From a checkpoint of a small model that predicts nearness at each pixel: batches of 384.
Rows from block 3, named by matrix and row number. Each number is 128 + 32 x the weight over its row's rms, rounded and kept within 0 to 255. All counts start at 0. After the name is the row's rms in percent of the matrix's.
# conv: 3x3 conv (model.mid.1.conv.weight, 128x128x3x3), inputs 56-63, a 3x3 kernel for each
conv.49 103 [ 96 130  78  84 154 176 104  84 116 125 135 160 132 152 117 121 125  69 146 129 181 139 158 122 133 115 121 106 156 143  95 125 135 152 112 100 155 121  70 149  87  62 183 143 111 217 213  69 194 109 104 153 115  74 129  58 133 117 123 176 183  96 124 110 145 134 137 156 133  50 121 118]
conv.50 101 [102 119 125 137 155 108  86 176 170 128 134 101 120  93  97 125 108 100  66 118 108 122 124  88 101  65  97 150 108 109 184 141 140  95 112 129 115 129 115 176  77  72 122 180 140 150  77 122 121 158 115 124 142 137 164  87 117 112 149 173  64  79 135  88 116 132 114  79 154  88 137 122]
conv.51 111 [132 151 175 144  75 127 125  91  70 122 141 103 125 150 155 155 117 135 146 136  75  87 128 125 127 101 108 122 149  91 112 171 150 126 121 121 158 158 140 173  63 113 180  57  54 123 115 122 129 125 155 149 127 124  85  50 112 160 111 104  98  83 113 150  70 127 130  32 106 140  86 181]
conv.52 104 [123 118 137 159 151 174 102 118 168 118  83 114  80 115 136 124  95 104 151 192 121  93  86 146 164 120 154 113 150 123 105  87 121 108 145 119 137 129  52 134 142 120 137 136 124 112 167 103 144 143  95 150 155 149  79 102  86 164 162 114 161 107  89 109 153 127 113 120 168 167 108 114]
conv.53 104 [116 135 130 151 101  75 157 165  75 102 120 135  51 198 104 112 145  78 115 152 179 164  48 157 120 136 161 122 125 133 107 133 119  90 132 140 145 228 105 102 255 122 130 181  83 133 159 111 125 183  75  84 127  97 129 121 139 144 135 123 128 104 112 124 160  72 109 214  63 113 171 105]
conv.54 099 [121 136  94 117 141 146 100 182 158  94 132  97 155 119 138 148 110 104 121 134 104 128 113 183 136 175 163 119 118 136 123 123 127 119 108 134  97 126 156 125 131 127 130 103 105  93 127 198 127 150 204 111 139 180  69 102 112 140  90  84  96 103 137 158 111 160  93 162 116 121 117 138]
conv.55 101 [118 136 138 134 172 146 142 107  59 105 115 128 127 132 130 112 119  97 162 114 123  83 176 135 125 141 114 110 107 134 144 145 119 124 121 126 174 172 166 132 128 131 130 135 127  90  53  87 106  80  68 151 123 142  85 124 141  76 130 134 164 104 159 117 136 132 125 136 108 124 143 110]
conv.56 097 [117 126  73 146 138  80 191 131  87 118 168 165  78 217 172  99  79 199 134 233 159 117 130 177  95 132 152 126 171 143  99 205 163 106 117 136 150 171 140 135 127 114 114 109 128 136 114 105 114 129 117 162 122 135  57 138 166  83  71 164  91 169 106 121 195  23 168  31 107  88 176 110]
conv.57 090 [150 173  64 164 241 128 186 199 132  81  89 132  79  83  98  98 129 132 108 141 121  91 153 124 112 119 142 108  96 123  62  47 152  97  85 120 156 159 148  89 141 179  84 108  93 116 158 129 106 148 124 102 135 155  93 124 107 120 136 108 113 111 137 145 237 115 130 255 138 127  94 127]
conv.58 098 [106 141 135  84 162 137 111 155 139 112 147  77 139 122  78 144 147 107 126 126 119 116 162 114  86 159  85 117 126 124 128 135 130 115  95 117 139 146 163 169 122 139 153 152 161 116  78  88 124 132 148 138 146 140 140 104 122 121  87  95 165 101  96 176  92  96 153 133 128  93 132 131]
conv.59 103 [141 129 153  97   0  72 145 118 129 135 127 124 143  84 116 139 255 173  92  22 131  91 150 121 169 194 161 114 105 129 187 198 163 137 134 121 112 114  98  87 133 122 145 140 157 101 140 132  76 165 146 124 154 155 109 135 126 141 159 150 108 171 131 105  98 118 184 130 123  99  87  92]
conv.60 091 [132 122 172 118  81  67 150 124  90 193 108 187  31 225  63 197  83 178 170 188 123 201  86 152 202 158 141 177 165 141 171  75 140 136 143 111 157 114 137 105 145  86 105  97 137  61 107 112 104 167  78 102  97 142 170 112  77 163 156  96 154 123 153  93 140 151 122 155 153 144 132 117]
conv.61 102 [131  90 118  99 163 157 102 120 136 132 152 129 124 106 142  99 166 116 108 103 124 141 173 116 135 106 122 141 130 125 124 147 115  93 140 128 139 134 133  73 118 135 139 135 101 140 153 189 125 149 151  75 128 146 170 155  88 148 123  81  98 188  97  76 127 111  96 134 114 127 124 102]
conv.62 100 [133 151 190 155 190 218 128 195 174  94  87  58  95  88  91 136 104 120 105  98  93  83  75  85  98  70 106 124  71  65  77  75  75 125 106 109 111 102  93 164  86 118 142 113 116 106 129 114 110 120  99 141 130 156 140  90 131 119 105 139 140 125 132 141 106 215 126 124 159 121 131 108]
conv.63 095 [101 103 161 139 163 152 146 175  65 166 132 146 131 116 161  66 115  98 124 108 138  74 152 147  84 132 131 147 120  86 135 109 157  97 165 141 116 132 177 176 137 108 194 127 110 103 103 162 124 106 165 105 145 126 154 127 104 136 142 130 167 112 167 125  91 130 115 145 107 133 110  97]
conv.64 102 [102 125 134  88 123 120 104  89  85 135 186 162 160 120 137 152 125 115 135 123 118  91 133  83 145 152  68 148 156 151 156 151 130 116 141 133 192 132 125 131  94  64 114  90 104 123 141 106 168  90  63 162  91 124 128   0  82 136 141 148 176 108 149 142 135 130 164 141 133 129 139 165]
conv.65 094 [ 97  81 178 139 108 167 141 160 147 100 143 148 148 153 115 157 105 168 142 145  79 103 133 138 125 177 136 102 137 182 173 144 118 173 120  88  76 142 116 101 171  95  96 166 141 125 127  80 149 123  86 153 130 120  90  97 156 136 105  98 161 124 127 122 120 145  73  81 125  79 131 150]
conv.66 098 [107  97  98 128 182 117 144 162 112 208 152 166  79 163  72 124 129  86 153 135 197  95  87 105  99 184 124 159 163 135 131  80 133 120 164  90 164 115  77 166 111 107 133 105 117  39 112 102  99 154 111 105  87 132 134 170 186 118 131 108  89 143 122 116 142 135 164 125 168 146 127 155]
conv.67 096 [128  88 156 146  70 122 167  62  90 126 194 120 107 156 197  83 155 132 171 159 175 109 220 179 100 130 174 145 141 104  71 255 107  96 124 114 126 106  98 104 174 119 153 185 105 151  83 126 164  89 106  78 144 126 136  91 127  89  99 128  95 125  49 139  75 138 225  44  30 136 169 104]
conv.68 099 [143 170 118 164 131 101 146  90  63 110 140  99 142 109 208 102 114 181 125 106 175 116 120  89 128  86 117 125 151 153 129 103 155 108  95 182 171 151 135 117 174  89 145 109  78 117 136 139  73 124 130  94 142 160 148 150  73 148  72  83 123 117 163 138 148 132 118 113  88 137 165 108]
conv.69 097 [130 107  92 173  99  75 192 143  69 152 172  93 162 113 169 167  94  90 126 104 163 135 178 109 137 131 176 144 123 100 144 106 148 184 139 148 124 100 123 159 131 164 155 101 150  59 159 180  75 130 145  63  58 139  73 166  89 132 192 181 151 116 167  84 102 154 142 129  96 136 142 166]